From a checkpoint of a small rotation predictor: 40-pixel images, arch resnet_bottleneck.
Rows from block 12 of a small rotation predictor, named by matrix and row number. Rows with one number belong to one channel. Each number is 128 + 24 x the weight over its row's rms, rounded and kept within 0 to 255. All counts start at 0. Numbers have three digits each.
After each channel's rows are labels from the 100 images, of 14848, where the channel reaches its highest value: "strongest on" is what is common among them. Only what is clearly more common there than usual is listed. The data: rendered solids tumbling over patterned floors. In brackets: how many of the 100.
# convs1: 3x3 conv, stride 2 (model.blocks.12.convs.1.weight, 128x128x3x3, each kernel summed), inputs 0-127
# convs2: expand pointwise conv (model.blocks.12.convs.2.weight, 512x128x1x1, transposed), outputs 0-127

convs1.54:107117124132129144111162113150092129144106086127160154109090105137104100103135116165109140121161129119108135126103124105119104123156137121118164121178108115184179144108113155128102175109113136102144104136139131181142125146139126124120149115145179155128135105107154100167143112162135141156139114077113074148135124146136095129111111126078171120099098166135115143086170108139087111133146
convs2.54:128139118133177100131116130123130128118092152121115186138148130135141108094121138153123119108130130099106133103111107170138103115123088109059123184123089174115058122123123142140146130119097123142090171140127128113109115104163135124141101113131106092125114169121115103129141122150137126186161071104129152156126135090125107094140163092133115123106135188117142098140117110110123149134143
strongest on: red object (39)

convs1.56:157133177134111141112157109112150150125136103111087146099144141127138135117089085080141074143102106135189122100129156107144149133097114113112121109133101098163159107161113131086147093101149170118148148114155125096117119099083069134158138178095150117110124139143155143180137124139124143154138095128155158121149154145107156130134131168092118131127126098129152143114119144106127132108147
convs2.56:151137145072130098085154145148102107113150092118128134089106118103128132150110081109146115161131113150127097112118137128143112113119156136130164129120132122149110144161131130143100156119112147093109124143169144143169125155084150136132134107151129153083120124131111136141140107147137120126093110161181136088145143112133093125186129112099112103170095121150134100129132073141167132082161
strongest on: light from behind the scene (78)

convs1.112:145132115103089157156128152095090152129179126157129088111177154110128144102125125162114138145103121146146104071124140100133109141129082170163136135135145128085118128128134128118099160115171143104105088100147137099112117131128164114126140139145093111120132162145087138093168151105136140099113147076137161147131155169099062121125151152137121126121135078130121119156143150134141113146147
convs2.112:108089117143177141096119122115120130148123138122140131129132112115138142139128110087103110122125121133120135124137132108143181120158153125132142118112121109146165124099124131104133131133103143184113132131105159158126128120112075141140071132135131148121133104128101120115168143114169121119117163093137133151153120173135196139114131154077116116124098118166095143115144120111211170140097
strongest on: light from behind the scene (62)

convs1.46:144135140109138091142085132141128150128126143115109125133126109140127138127140125121149126106066091109168158099122158120108125195124135130114158135118177117124120069107172107131158163120141124114150164128119122115134110078115122134121086138128111131097136204155148139100088117109124102117155131126163195115116135099117099157129167169165131134089142123116101141117121116094132128129161
convs2.46:126080113128129152137117119092088081176141115105131143085105120135122146150136118084126100161127158142147135139114104103095195078129140166107118135140104108134158174118133132092136092133055104181127146094103129142172130165115148167117086104101147128161124122096143175126123136148132100117098110133119120095169114154136157128148148096074110129151091114101159108066142155116126147116130
strongest on: light from behind the scene (70)

convs1.62:119145127114110161161145128141105110145113107135151150060113126142104105136123149128128084165138128102099146106111154128107116165101096142159162094139151104172163115135094091165139089097130158089122124133123097134151112129139158149090122127150141139150171130124153139132134131143143093127167125059151137116131159092144125147134118129134118157098113113153081151137147159096074095145153
convs2.62:116092125106104120112096120158158143113127125100104131157127118096113143145074122127065112173117123117111128113127113104120149111116134145120107138121133116119133118098147151097113101098135087100114122146090089099100126139092041122126130102120117128126133118085125168084112149123153121162129098123145133132102116199124107087080099116122125186093123095128124104124124172102117118093135
strongest on: light from behind the scene (52)

convs1.37:109116145121156111102098111134162149098132121133115107125135112135137123122213122139131150151127141127109125135128098175150193125138117124134106121131141156135146108144118124112129122148131108147157162149133143103070108153120157081147137096121101119125063154131078099124120151146132155154077102146151119098115098121130113112162102135147137099152170187124116092144174106107115105137115
convs2.37:147124132132127112126149102140124081127125129095121093115137192165091109192122081204141134171149147129116128137107201126119114126136082119116148084119119124135093123172144118143166134128145114117092125125121127114150129121145111076094115130122132129112152144057132190082126093078119115132083104123088110136130133136095086148139132119125143116146109144141141134111116122126113141113147
strongest on: light from the left (55)

convs1.67:091118141123124124169135124099097085145122125157114120116134139120143126120149134108132148146121157119107166182154131143132152148143126129100107111154090102140123124113121111121112129119101125138187187151150089080131146144129104100102115141087100095108149130141133116118156165181122147162133144147123125070147078124165085142181163141105105156144125123131126130090152121149107081115103
convs2.67:153159070109140088132157123105124144137118167161098153182177146172096172116136139130111123156138161128140145144125187143142109094093133118154145115135145133154140127134123143153156114144122135118132180148148161167153139106151111115165140123120149106121100133137104144141131133154155088084132166129135105151116074129130123149123083137168137189168123149172130130097124097120097111136106
strongest on: black object (51); its colour: black (31)

convs1.6:104120115133120172122123147131117120115147076124118131127124108134108115119131146127132090126171153099143149143142114099160115095111126141126132132117109134099174160149165154097115084111146135161099118082123135143137136153153165156168123135159153102157131120132159127180151146143128098159118121045092089113124133107105183112098122122090087159088157115149144122125111153139135147091137
convs2.6:101125130132146118149168154110072122114145100130154150163156133145143082135141130159147102119125127105112127146133128137176156139111096156120085135151118119118127123119107099180158107136167102127137120109110096162116088089134132113118120129128155130116135105148146126097152119111147082127177141151115104122183108104084173132156100124132144109138194116129162118122129116113132112106103
strongest on: black object (46)

convs1.41:107122106145099105155121130145137150103106148112143123149123161122102135123144105116232113114090134082141185167159134103159097142093137108149112115119128123096121135132134119152125126125088116148132145100153121132135114153151147116150114118142154125106126147102099115164114178155128129091109146123145116131153110110096175156135118097113130120061083126148128148183139129140134126140091
convs2.41:108136126099122114164093161094118141073108161141189118150080151187144155133115121165101110184112142099093133097132163180105122104139144144131139124108129148153135095105142139126146103142132080122134127112142167105127121134110140135094125123125109133122122112139128145108110131146118130144159120131171103113114118136150090125143160142145114129105136128138156164151111145132120125131135
strongest on: black object (47)

convs1.77:143135146127130142102098076135160096112136162167105095122132133128133147141165145140128173139143158160121101156130093124149127114133131128151107109090084136127140194109114130101118106156174140112187160156155147112115136161131110099136162128133105118132118105121132139098118170172109176111119147151110112104101117131117063092147103114149108127148097092139119126094120105153091126115124
convs2.77:106104175172108131125139100127095118124142081166101147134129134131091140114121129194144127119118086105128129111130145149141126106172143135087175143090140126142198093118121099154076125136146149135117133114101149175144163163141091146097142126100124124139132122134125141115146086111160138113154153142114119131100117130134126115085146130126176095154147108096109101091150112085138154112126
strongest on: black object (51); its colour: black (25)

convs1.17:161144173137143161095132145100127106153129138117130131075127117140058135113142153129156105124136129110124187118149100153141146130115082153105122125161130133116155106156122121117139098101104160104117167101128104100120172126091102079123107116138130117108114118134144114146170147152115148138117126134172089116120088100129130135144097087109151077162127163133163116141174112126168156140147
convs2.17:125116094133103141131067132127115115115119134101152171121146122158171117134111183156099135130105169076129083106147144138145122128131104099111119137114163126098118085137154065117138117136134124138129167083148115158129150068118152077112154197103116108092128148140130089089137146149095150124127110130103121169115133148115098102105125079160127100131143164090091117187169095081149139106109
strongest on: black object (42)

convs1.66:119151134131120123119105131154119133126138140137122127084149108099113098159137129149157097109150126105098173131161165113155128161130138115140207101109096104129116133150127104161121077091114131121120115125116123126110100165137109096119142126121206124158129135104161148100085150136112136149135151105127139121152202108146107144088115122122135183099099129149143105130147111138103076133134
convs2.66:133133138156123145118114102155126167126159093083143104124142121107144123138097184100122124144108111128095145151115106141159093144140116199141088091107112116120110133109137134080121101142111118098179110144138095109098087142145128133108101151154144123076149166126130101136117085161151140105149124108129098163169172155112119157105151152139116129124098129094105176115090127121109102124081
strongest on: light from behind the scene (57)

convs1.106:120181133116141106132135122098120134129107110114124103116124085167104126128150161122151088134064112116139153111174187137128159185155140152116165163120081094097136082100120090128111135116116107128124138136151138118109111126165094099164147123161111128111150169124129148125115079117114133160117158143174178126119137117109132122134135156163134118122129102155112108113150107108150084138139
convs2.106:153158102136082109146159139130104126137142097106101145106132148174191100153156099159111106151135134121140100141168156108130144127114106078140162097146135166095137107119124139164127121163134123107098122084157128122120143126090101085109127114085124075184113137126098144145140140120141126128144111166097120139157114137149150109142176135124143139113122112131129117124205136103122134135143
strongest on: light from behind the scene (53)

convs1.103:116128145166139093132114133181168159108090135118194196109112088144143139116128150112116133117162133105130115119121141087087121137191166074121127105155108113120138138086123110104113169119130149113123120133140116100152148091135133165100148143146153115118116122127123172137156057173140108116130087107116141102117118145169116125126127121134150122139128116131148115111138109102170122114127
convs2.103:113128107150115132154147161130138129143176189143103128164135117132103167106126127142098115207177146148130145155168150172129110150180146100121162151135101139153132142149111135137108140138094145093158121121171147154153119126111137122127178114148157085144122118158113143105135165160125136155174169145089103127079158117113123140085101132142160181133129139113133182139154138120162125163091
strongest on: light from behind the scene (71)

convs1.78:173158172159134124149100129161155130130121098122141104140096162121101159131136177130118099130117141125176099128093118121100158063093130154075136132160130150088124117170168169139086119114129149157152093098139101127163127139147132116093116175113104138116150165121119130076152116118097111117130118125134141111120098075159116125134143128119110153134087103113151123141129157117141123135136
convs2.78:105109144156143133128119132121095144143122134117167105110159120097119132131134154102131117137107127111120095181122096119105137177086101112142137170120114136136150105111140152107109182157107130126117113138094133130103055163166139130170109129119171098119088156194134076132112164195176164117125149133115171168143179092132134129164108134133136149143129119112133135117103121144117149117112
strongest on: light from behind the scene (77)

convs1.10:116179133144119127184120155139102128142141130119097102138178145182131158173146091113116114097115124105142166123135100094146129097108134089118116075086101128171129147133157135106109129103124152098098137116146113101148128151115119172102093155088121106130156158166162120091107129123130140127144150112148166118158138099120087112127154160149115133144106098093131174141114137155104126123113
convs2.10:128140135111146153112112101126105073123117137121145146137118132088124148104161163141138120093136112106093108116117139149114150121135135131141145187166138131117138174179130114105130149155112166141127151113127119141121054150125155156132139104145142137144086159134138115089131116134107122110106140181186131106184137138137129120118114114129114191080172126121136131159101108130152134114152
strongest on: light from behind the scene (63)

convs1.94:155137160190093098155155114109154151135130113147114099085103155134141158141161110125097133138086101155150125106121122110124135112102129138110115133110137105092160102119123115106125128170124110134126117102197118068138165113127168101139102173139134119090131126089122144188123127125114147114131093078108134103137129120113125113112136128134162170164116137122145141146122120106176164167139
convs2.94:155140128111141112126134124126147139087096117115133137113116105133124174120103102140145134111147166097161188125141151122151130173108174127172131125146176108096157199169111160115139147128135125141134126168130158090129189122159135132143145138165182109167149113132094116143157135157151120118087107144100158109193077128118122091101106138138077131164147136119128103142185119104158105118090
strongest on: light from behind the scene (50)

convs1.79:127157146129121099123121127123110156130142121117140147129098126125128087117107113117168103140143126108151130166156091107147130130119180157121099165138128132117124103106140110166129124089125086173132134119125165174125109096150105122184102122143108170118091137125122124158127109153132128162132153146132075100140091083081202132162116119134155095096131097138133133088153154142144099099147
convs2.79:098140109138102133118190121167116084129111183129183108111125102126141142099140123122174116128131125119137139127139098092088111111139102120118149107097148128125162113124120115202133089160131088085148137183155097116136109126125162122131109172119109134134098144161138138096133140089153098148136096104122116132117130141140141097135161160121124117117115121113175107163116127116076138091130
strongest on: black object (47)

convs1.97:140156109110089127147115138145114102123143134126137131076124142106096101145131127101180145156140130104130133110143157111167146129116121101098143137119117123143151119136128106096083105127133100130106106108131112144122116130124138126107147104119213101156148179159108127108127169100142151116129127105117152119141211132167097126098161138102116175083153174114108131141095145103152097139133
convs2.97:115125155202131146161149124138131137120124152106142089121134149119168116159115136106076123153087126130144133106108115131135119144143124143135115119143115158082130175164104140114111058088124147144159068114141127076080144127147121164142085157104106101127172148145138152157126132134127076149124084106176136130166184118119099166133134108129132164104150104146118161107120118138117118139163
strongest on: light from behind the scene (87)

convs1.92:144113136153104108183129122179114113109099139145134111091137136153121115119147144095133167147175159129124140162137102099170158095108164112114079107127117121119112152100117133091101112114120085125167161133138090165127149172131073135104123135146151114143119101106109120132100161189124104162104145091136131140137112142130166100129136154073112155120089117127155153125132125147130144135105
convs2.92:142134116144109103123087124077101188130151116117081109146149094157129158127140167126138136099110117138129096112101129142123106087131109122120131128109110124141134119132124122119142121130111126116101120104107097182173100163113137153123056095152134084100130128130185124105113084159120160181130106094111120150134159149125138106174109112125150132200113166143132082102079153100113120143127
strongest on: black object (41)

convs1.85:157122191111153118117126167142171140119122109155105154131142127148162139110155119178085159131117136115103112094113089183103135120125132142168109139101112157144115128109121112094107092142115137132164110095105129111120106156118123126147126132184151115182125108155078123130131190141111126121095079086116115136131106149131141112143168132099095129115145156127111129153141155102127091099113
convs2.85:127167120121129202106126105078139120166150110150112130108123131133096137121137136116107135146128123170151101136133111139132138118086115111118143100105133155092121142108115114109114164095107130091140113114156133131136121152122122117084137121137122138148180158142142121131141154101151100145128145127171136116160145115101143134103103127122131175134139136115099119127122150163119127138197
strongest on: light from the left (50)